config.toml
loss = "softmax"
encoder_mlp_ratio = 2
text_encoder_activation = "gelu"
text_encoder_fused_qkv = true
eps = 1e-10
Rows from block 5 of the audio encoder of a small contrastive audio-text model, named by matrix and row number. Rows with one number belong to one neuron. Each number is 500 + 50 x the weight over its row's rms, rounded and kept within 0 to 999. All counts start at 0. Numbers have three digits each.
After each neuron's rows are labels from the 100 clips, of 14848, where the neuron reaches its highest value: "responds to" is what is common among them. Only what is clearly more common there than usual is listed. The data: synthetic speech, music and everyday sounds put through simulated rooms and audio effects. In brackets: how many of the 100.
# fc1: MLP up (encoder.blocks.5.mlp.fc1.weight, 256x128), inputs 0-63
# fc2: MLP down (encoder.blocks.5.mlp.fc2.weight, 128x256, transposed), outputs 0-63

fc1.110:472476407457556449511483403589440504475407519600469524433503513533577480434517594485571527480585528538516431415503607504577496563468480478527440520458521497572420476504423463496393444467563464
fc2.110:475511470407457444576441531597497480455501443552540487491461381474455544574452438462498491556526587530597601584574411471472482527508584501488451456486429536420544485475581425479554578503518580
responds to: short reverberation (79); drums (62); reverberation time: 0.15 to 0.3 s (50)

fc1.9:479543552488504424508542446491431481451405593549514519492591479462539504463475510486446511566541483477498453458378514461430493468458507370505421459490472429543471390458551528406447518457538549
fc2.9:447547466445481502530483536505602483518469483414495514465404526441459546530463476581565543372516513517492514546567476577578551425544491558552556624537491556434540493517561517431578570480542569
responds to: source: everyday sound (57); ring modulation (42)

fc1.194:540495447495525508526466562521548501437533443505512480488426589552473506579467489484506500489659526565554485450498441510486551520457502529533438506478493514514502508453485555410475484490425460
fc2.194:541436476530540528381514410447481450584590453553485406540504511534570545444445498540486387440438421476462544544578607522504533544501561519540493518494512439521461565590403515503508530462548501
responds to: telephone band (39)

fc1.88:512502475449523559536474548565476529560581458506579490493403519359601499409497565536538473514504584456423436464478490484498508508502518448499479512531474514544518569449495552518522488504469448
fc2.88:492480430477488554532439426476502487392546571546556433469495540541526578439487492465551422433530549518534458605461490477503419504491449549494423469467513525443508477545548585463537513503483532
responds to: dropouts (51); dry (50)

fc1.28:488467562450462485449544493531495481508526563617506483543464597483448470394524517593475541463539567542519472536532503523466513396509421509512474458453448470509509490478485429507459545434515475
fc2.28:598496517441501483460590487445548497493441480432518550542512440473481491433581540430374502465454404446451497505511519484429526509492506561520494540526577548551507465526510469504536498553593510
responds to: speech (87)

fc1.116:534436452530443560560435437555614459465564588482521457496457565439552459494537539527446573518497501595515563513473502378513502533490491509511493479435376484429455477490551495567422573447542521
fc2.116:507470475526543454430498551547482560520526456552462504502488479528465571549542475538581513459509418600421559485543478577553492555482493564419594554504526580523567545638561471496407469502487489
responds to: drums (77); bit reduction (34)

fc1.5:476489504502429557612540560439508543417534629540492482483441524491442487536506516542431560470637516493541489509536467442421501378552456460454467540504481511502496477469559551402493448526542512
fc2.5:463405512494525567496578449535408510482581427515560497528504439492425506543464509608451500497447512548573624433494536532487592460507514483533586537518495497457490503489546542598556569460481447
responds to: bit reduction (99); source: speech (52)

fc1.127:529568506520501357536505601504540491443438548488527539474517548454463440579483490514572448484576484546469479427517436416536453503486455435470584426459535413445474499462464392449482406486456504
fc2.127:539506497466520560497445483370496523580515429539431518458531619499508449651538520394498426537532518373427520541576495532557507480437523538549486468482513509400469584454543460463514491533436479
responds to: distortion (98); band (69)

fc1.14:459518433521526485530477474515448505484599605555470615565486461495517519494474491484523548434518464424496421510482547515435514509494507488485514455522403410512603479595580485486479523519517568
fc2.14:564535615501500517383520453455480495583424486395425552539367579503477480514540531461402519494476455555545512510505456464622554511538558545477533503526521522444388424474490565452473561463537474
responds to: bit reduction (35)

fc1.146:351483397491414476522495493500520469458527559484454512476419456449468409544527477536483533534622480486468472526519498467426427412486476480538574478513537493523541439497546464528475583530542507
fc2.146:589569526488451409463477516392540502511474439534436440480522456456436419456523516456448555455423466506474531518562456542474502563510523543470487416528543560423542471494527564531495490528403505
responds to: distortion (84); bit reduction (33)

fc1.62:535533501512527463511416624488606484513447462510542601509519481458517458475608475369639437507545484537470450432580446525570521477410458456404553503487499428530498518475537471489503456499552475
fc2.62:481554471466437475508419446460510427519502549519499586589496515499444543517521559338455545554577485442523488550569442506472538567502470556574526367483483540426449490533531532547536538525541550
responds to: band (69); distortion (41)

fc1.66:513537480467368524517534526600532494515460510515457473478454468560508511528502496487542554423574479523513473502510424422466407398563493517436471424419473450466506435530521415506409563583492483
fc2.66:558504505528533567470535540613398499462585525479526520489486438592496530504422472533540494513496499469498473527586550526475520486556466431532458421497494551488544488436510514519606450513542515
responds to: source: everyday sound (85); bit reduction (67)

fc1.24:494428473395587444516474424463538499461516616556464535442550470483571428424435490511473475488645507506541495456489492495425517547457559548535505436535573552589453502521498479435482486457497435
fc2.24:533595529626428501534550571560542442561553448500516444460535486462435548577516454485583469559462570486560473492496493460502473468437500539544519517445472478475481508408476451512441599506494545
responds to: ring modulation (46)

fc1.107:497439464543400402522492561460446491508498490524510545464501550436468496534438502570488450433600512515562506442433511466509465530494504542434512468451471502581557485481407430499533526395501509
fc2.107:550481547467510503508526531520512486457523409547506487569452580609442553486549607410412497570442454408471598558492477518467453473477551519513450425471444500489492527507458435551479550543522485
responds to: source: speech (67); ring modulation (59)

fc1.219:468506411467551436483519517461479397466515549514544612477445479574588467516489471558531557504639480464479507468464490441417450492480477454478475563467494436589509429476455458507496427497511493
fc2.219:459470516418510494513410466593418546600439484477492575544432429558506552487504469424489549430495529591487563584464554527491467535522466512463547482465508476490569510479453510532531509429579551
responds to: telephone band (99); drums (89)

fc1.138:540532543524514483499544540475445537498437463546594485502491526435530558369605455529634380435496516512588467408571513456540426433408526478482547492436576434575436530438510523465486473496574497
fc2.138:460462369536459517589440522620529557547555514452490508513552448573528448487409545486421471483530473542448568508509452499478588508574473448556573527491460490465595583511591504444498519470447465
responds to: band (99); number of effects: 0 (53)

fc1.47:508506393472452539563514540532458551465474416454545515576511485429500613443433529531491496559541519460467463530473483446448540494386522553578442527447438480463527482506569506500523472515487495
fc2.47:567550563572470476462583466438572516508443540473441413535513526546568430468419479572549433503465500478513481464462567464469531575468544437414553449597530499573542591517492469543553439533533444
responds to: telephone band (52)

fc1.118:539528501557486424501492469585536473472547409485503488487476505468443493524480474518515456511591446454431498478480489505453404478607449480588550461488511523492500458495409448510511596434522519
fc2.118:512540445543481430474462500463515564554538661498476501476645527524558471568483496581559520489575458633505562489573557443419484579501470496440564497566513486440530415582502626441490500563554443
responds to: speech (64)

fc1.16:517508489548477563512532535515495503529496466485471490462621563496412481550476489476519509541626485464480444494600491469497399503458440445499511555562517554579570558486529410482450480467492366
fc2.16:478472453482392466543446493594482528482422533403505582564432445480478481499550421534495506389514427533590515558484420513515472571541491580456510477488506588477472464517556596528525579469515592
responds to: speech (75)

fc1.67:503467548571460505514540437569604443562527544575504557479480508514463461454469460524551496535559558469532532515557315493484491529534527445546464403479516518469484429512563441457495500329548536
fc2.67:495585524494625530499507558569466425463476559499513495425476524545574539481523570600553475573391550527502457549462546449504430458460520514534509498526473417498558468497507492524546410555474463
responds to: distance: near (69); speech (64); distortion (40)

fc1.111:403456475434551512527506429532415517421516565476532522486578570489632543402498452491503458625537528506513472546515538462501465425558489538560441449569506548504482392574427511533545496510461568
fc2.111:470499516530519471475458510548409467535526473527497510423541484424559496503487551459482393387524503555554531604523546473496505518486418487615475513545514435436536476504396485526652507546533519
responds to: drums (84); number of effects: 0 (50)

fc1.143:522537498538316461530565432532477551496426472519483499508472530457511508485549504522480419441501461561481520445536467499422488474558527408513562432548523525620478476428510410561525486471469441
fc2.143:490549480644483596444558471532520453432603542475574442523458497621546557551432494537465484550476512567504563500565486500533495446475501446478502460531497508466468655455434483524545404536534408
responds to: tremolo (83)

fc1.48:416552444392445417622423581457513542427446451462468457468559473418436417494466478481465510482472550540528559520426466465570473597582443460545504578512451395538477504388596507507473446519505493
fc2.48:551474597519560497464533527503507576504556520620492513565411555595519527409597547541401510482291495597515523474490568512576567506543523547433509488490421475546513491534424531591511536477463528
responds to: ring modulation (54); distortion (33)

fc1.58:474507533432523494515449491544510391528474505416507467622451572492504577503536424526506604538592519527507395469579488550603520388459482467446547559526539467539483481524576490536510467459477440
fc2.58:505500495556566522532517539390525472428505508548506524448510517466497489549522516522392480468511482421475454537409474443492615451419533489412561510488520446490511476453504493544589526504422529
responds to: wah (70)

fc1.181:469470457485457529500490473469538566516491558560579574480554474436553493472471497508452577407575528420628487489482355435511498502465483411498460521485485475481450473376614449561426504511525536
fc2.181:518462430504473491467532455466499424490500413658507501433478498423461594476516540563426461481490458493520417559574482521562527640418580499520456438508469505473512571555565474510466462472491545
responds to: ring modulation (99); source: drums (98)

fc1.97:432409437521546477511447572571462374433560534506498560452422586411493417461444472549640462491520539575399512506465514501461492487596529522522536520488543566499534449529466433500547468447379459
fc2.97:424500503505500588472472429459467469484516476465453490460461547518543582506414501524494504574482555461550561468431440525372495435468618541533502507515450508430415551513475479578564577521506459
responds to: speech (69); tremolo (30)

fc1.178:499496459453510492484577494531468485420550553555531532638502563512531527531611550548595539448529399490627406521463530451469446451452507489468516506530416518448418531492506514462357500472498456
fc2.178:529421469505453448469517502523542438592438496503507510562500577471461457491565524512518502550545440433528603525549495516461578439519513558475435515452457560482486507490482389541418455486590479
responds to: band (87)

fc1.37:555520528636518465599406471567567498526457469480481452463485515499490557457450502514483480577526457431448563422437416473598475463468432512497444478588463516501400422497473487492460433477451464
fc2.37:571504505495598574558437561446437527485486417517534453464434464426465505497555495584473510522549507512454558553477433571565630491409549456516417537424528407498458510522603490480512479442436572
responds to: wah (95); drums (81)

fc1.173:448505435543491486528505467388508407480470460491521523442523553441522548560479475524504505449543541500498485512472527444514414428452433491462520390512485496437442522493467485428469550556447457
fc2.173:535539420464572514482467530461527511430519507530606515541405529505495469493638447520521422516449541563458507550627558547551555532446409417589452497523414394507359507558411509491533450541497533
responds to: dropouts (47)

fc1.206:479461433513391484500475512531544538453474567525473508599485525584454427525428534454513518447591470611544515534492464527378466464535491456522486471495468482480513461437568413465453451475476493
fc2.206:481374528471583583532510414527449462656505456398475484518490442529515457498428534506525542523538517510486456493470512506447557502568508580445446485457540537576502511565525428570489463506501400
responds to: bit reduction (90)

fc1.227:523547528462493501552443529544546466427498542513474480488538508568500472517544530580561523430473518444494400523369500426513476439487531464442485511603484465526476352547483498519456493477464516
fc2.227:488495545495497535378425467395468414511497401482471513482418561564512530578578467504475506559500480508513447519545381535547515427468522473578524518393497499335503462442535539428576546442491537
responds to: far (75); distortion (31)

fc1.145:464467347476432475558407512552466518397488480502485454544521503475560444461493521393487581596617575505478487491630484465474504498450461442538486598483497518520453544425546524465520469502477467
fc2.145:583540542398600510484450489522569532527475507611551429481456510506540495520592560518512415552496485494471441524495523504425454499525532553372413466492427547524477534488453461587470544569421490
responds to: wah (55); drums (53)

fc1.231:425470516509529539518391504529511430357521508503458546478441565495544441535450532479509488493572447534522476499457475572508478462503452492572450576504497473487526513434483514481502507343543384
fc2.231:481504547511441451470520525520512499512629547508462531487542510529453392467445530567568514516415501501380509476519463533406462549531518478495515524508479576550519466564456509535559472492515450
responds to: long reverberation (75); reversed (59); source: everyday sound (55); reverberation time: 1.2 to 2.4 s (50)

fc1.12:511548539587561441501491595493455606552438472569536478510543503430500515488652446487527458495452549512516445385562520538506403447465434469428542484524558452608515492467486480465504458453459523
fc2.12:464493448420436526434487392536433472553561495518481565493494481530545538502409533515413504420492453548464501529533514528415635589487506427532513503475455483476563554543511532494536582470577497
responds to: band (81); number of effects: 0 (50)

fc1.189:500559418439432457535463560558493585508496487546510487578508555453509436556555425432544547485511423607388492544492555523479407500555505514467492548468484577519587380450548553482465589453494506
fc2.189:550419526455575470450540529450601563477535462511513564465475484555524494433457579529528478465458504466485507499526533472527557461572549534505551470551491502516504519598537540485525366533545357
responds to: echo (57); everyday sound (57)

fc1.165:496538510501514557528528638537440507481441498549590531518540586509498533522651621418517498420516446459498469465475553586568484540480519451451449499446449511515544472520583533496403568414526513
fc2.165:620515513495405441488490496575477461434530547461557551501494354476473550483465500608521482507508511507596516502507528479453529505523523496538515396456439460494488575530413610513481471521548498
responds to: everyday sound (59); dropouts (44)

fc1.230:362412389499430498503403493524597502509516500549426458488508574536492478524468522443598488527507506493488510553515507573458341421500504482559444489569449471440512511545564437447513406364541502
fc2.230:510502567495525514485535525522452472526537515569612492492544438492552496389534514551457450475371437487520478508552573561473512563409500464395444473465482554614497562540447459623529465531559463
responds to: speech (96)

fc1.200:391486509481467536521587453491496448444485592487489467435514547485505497514514419570441589536431423582537453452454430498504442462442481467531584466595468460436485460551434437537437565510434486
fc2.200:530410389457538515484483422497484535530538455580477503618502572535565534523485545555549508471633499529417566518529564527506495545556426417497552431408493480468576530483544454493531555460508530
responds to: long reverberation (73); reverberation time: 1.2 to 2.4 s (41); distortion (30)

fc1.108:548485451496537530567521480532503560426479521461495498500502501553563492511470477578519396500553419558437501518509487469437456461493438506500468492514439522529488434451545591462469408518389399
fc2.108:535431477466523555534453419438311479557522499491585470456508443445483610504490494499554411426576571492635481562535543498493434492518547502512473493485521507513480599515563452463478497520501500
responds to: source: drums (72); bit reduction (57)

fc1.241:471445554471501590493523513551453418513492451507531558489515534438454479549582513497393535442487489518503490504479395451497464513467561487522525400487505454450494513455471440531481474338486497
fc2.241:548542479493536550435508475520468575532642491539546497493522521549562531459424593488595493594457537443426443528515599505527449483465531507495504517468465459473544553489544499500459507584505520
responds to: ring modulation (31); tremolo (30)

fc1.185:524428383487459575500429477471479499545535492505500587600491451552615544443520641483468559487467455478551470544489528549427423458520408546504522509455480518620514538534485553568478464515516496
fc2.185:524570499512413431472491520437551486504451453479486543439571550494395483618418428519512486573510549513482556492530426447567515549421583451578531407547479494415431481462498393426515554571467541
responds to: telephone band (94); distortion (33); number of effects: 3 or more (33)

fc1.236:504614482560545548555571524594395520401453484453592614526519458491426470448456499635498470547549549482576411561510492451481512462523496481545460497565483452450457477523574463498513418512450489
fc2.236:525541555492576514434536489537422513491409598499502421436606548482554512587475528488547452513426505552439570561473496503427440509529457368530523545509451507509495429468434511615519499552500553
responds to: bit reduction (35)

fc1.87:512465550548417512537377508524585473424603459549545449382476470420551450455494432499473579531519577507475494515473345437442481490448510555549389471448496504529525509483547436562497488493493550
fc2.87:521489558519551487506558464603504531577452560428497503548493465488478490510408489469451520515494497451449551521465603482523538509570404465459539493484509472533579493497449482487487534514576525
responds to: wah (50)

fc1.195:492471467564397441499521511579542580544604486638501504520535510533488517442480485466492463472529473448522491447430455498436485540495444444582419412467499542455551530369526416579374573442493485
fc2.195:458519479551397550518515457506539490523441454449471523440566449503459606519416500516495476437541565525400487583503465534484499563428578523475475523498491472530534587549548439499483456476500504
responds to: ring modulation (74); source: drums (67)

fc1.157:465550478585470415542556496530584500479427585467494490574457488504466528468546420551658420524490512534448521438573382498545494441487483505545564463449517531498385500460499554467560491490450522
fc2.157:527532590520471508538561524502506530484416551376510572433549437565475441489415435499437481428474526443525462551516482459481518465491494576498578556472646467580592461493602426498411493472542481
responds to: band (60)

fc1.49:384437359400554534620551485576446514513516487462551459579539486526573488495504493441522485524526576429534457403463411535472490462419463528513538533617491517483524502514547456451520487517478428
fc2.49:568433567504488508423477567426538505465507512586469535450572505553401534594475490531463448506489460501516543479492549526513528592528462443490580431491516481459533573529395442490531404534556471
responds to: short reverberation (96); reverberation time: 0.15 to 0.3 s (76); number of effects: 0 (56); source: drums (53)

fc1.68:339509431496503559527470559493461480392402484447433603513546531444480523544480464447555497466540521468520520473405430516458494511432551482505454548494522397438538464520592482454446511466513540
fc2.68:616474555541501553448522507548508495473658528483464470582506518552454462410467569559539492524426446485481543510453502517463568533504600527489484490434471536526501554559496502488461457506528523
responds to: speech (72)

fc1.133:439438534557456533491548544526459564564533518543604460562548505540494489557476457445586415466510488478461475463577476538573503460561461434448522448516399538470507473545549581516514446464560488
fc2.133:549412551489438478423554490478369478560508482511533505510460452479474577421520542513440568547512447544565548492460502471525547532457516581576511485458482458553451588524453573506452456439522516
responds to: everyday sound (79)

fc1.50:449491475434505501560426542478505557477522489533531502437455551457589408344566474530516464560537574500599442500537435540510409488525415436457490497549377523511486509510539493531503554530435505
fc2.50:460453424411403570559558480482508401458470510462504568603439510525433549491584505447550366456475524522499433523513506431595467616588506578414447469465552490562461510497551545526482491540528500
responds to: dry (95); speech (61)

fc1.56:476606423510499424588393493532482457548416482432529484540475510409379559539544479426556476503515515488563519451510541551486517485420417554470539493651573507489482452491493478459537467491453508
fc2.56:473394420536457556470477491521429445494477479536462500553484472536571453491512608482432468490525442448578433448472498586508526519481449474489548473447498518534503664499527584491524600477516517
responds to: distance: near (70); drums (68)

fc1.128:511587434533506557550502498483442522433474519475505545453574436550429402491470443432529550454478521466532490416485435390498473516510496485574464461462491524498393514411531513465406503495514500
fc2.128:567538604446584554456449535561523440480542502485550475435474516535582584436557475612407530462419464508514401499506512563496532469487533543485518550475522432493590516560471523605482544507450545
responds to: distortion (69)

fc1.18:489521530443466572510499565558522523437505566450616536484494506494548578486595563505629448460498466463547381490481538533497435490539515480532453504404490554536588512463580540561384598472519522
fc2.18:520500550505461410473503562395448485434497581505541543449509417386471457479488463624502424409562564450619550505492567489537554475498530510500511380481464372529451611540484525544502472550520542
responds to: dropouts (68); band (68)

fc1.162:517500530583478410522474525511543432496502466627474515512550482527543431500446501427508446497532489536534438493538418436489513460449433413569567492558447466529456513431488462566499436462521507
fc2.162:461444440447453443508427475474469494544447472491457547575454484408406501453571425464569536501517577547447545480518397599517524524539561488505471536470545436457565420517507494440575474442474589
responds to: drums (55); distortion (33); ring modulation (32)

fc1.75:504553492526530476496554562482544485461427495559478525420596505482494383553532468566522411436510444403528378528472502495522449488466498475438492479571497470544439426495533484511467532528568498
fc2.75:480471570420535426471490578450482485523462469462482596442388570461440475480530416504524662536492437556554498541483430489489531467417573530468497518528581531481415461511502557513459571486533538
responds to: everyday sound (94)

fc1.34:395494391480378428528487507434592540471404510563439545490565549518551480575498490509460557452594573546644445487624478546628491467505509355440457528521561470554504476484546472492483445473590471
fc2.34:562428473562517486467627535421616493505499515565396465527536548520482405516401557553491482498431430549462496549505542445444511551479501488475502514532469572460464480503531503550541503565486493
responds to: speech (84)

fc1.125:550514463545467531543501529528549479497452456528533560537505512482531487504551533404519517457527557518467506546472567429467435418366433526436432390569529477472435498409450393461526497507470512
fc2.125:503496542462498465456533590462532474431456528562544441446475568482520523541501435588426553552423480578540442403472520534612605575494577408578542528532468558451566473549479578462478614467421533
responds to: everyday sound (69)

fc1.166:454464495486547457494434582477449544522515562521568474433590528446511474500512498616521389599483549485463391497470525425484425461513465471492495457605397487502558479420535471478495412455447562
fc2.166:554559467498461554475452450513577496433527452488428555509519445561400538450471557358544463435508520547517415573551411481535436513493548566460457564474539511443498572493522576483558485569502551
responds to: band (62)

fc1.144:452504477494463541565486547452482531515520663484483494460501502500457463424456466531482521561609604409467503555424471433441408380549463508481471582452519476527398515508595505426406476543493497
fc2.144:503429502454540488514499452543484562527574422587531482486529448552544499562500565497440558490391499546451588472513551606449546543525495481537529467509484523423521509516498556620608573472455436
responds to: source: drums (81); bit reduction (75)

fc1.90:457454422530482486523453472542529470563523530496527526465589669554584431408494466510538456531460610552438482473538547488485521427439544432521451456606480514528509519548513504484537565507569501
fc2.90:533551511451533530518535523505518490430495548480587474559425484506432599567490403620467491457525537535520470526563523487550452502560596517493438509472534492472405479462465538513527565461533466
responds to: tremolo (43); dry (43)

fc1.186:535492461477480427516445551465652471526575610498474535464430486472460420452572473490481540460511497503503526465434518450494452421480468510452598464513472550547537473472542491509489513472528534
fc2.186:530460603452505534421440500456530489472539441538426491443515566501530468408538534487507567586490462446425503448437541558468582539501641538486415447460463528535481548550445518537524495502511484
responds to: distortion (59)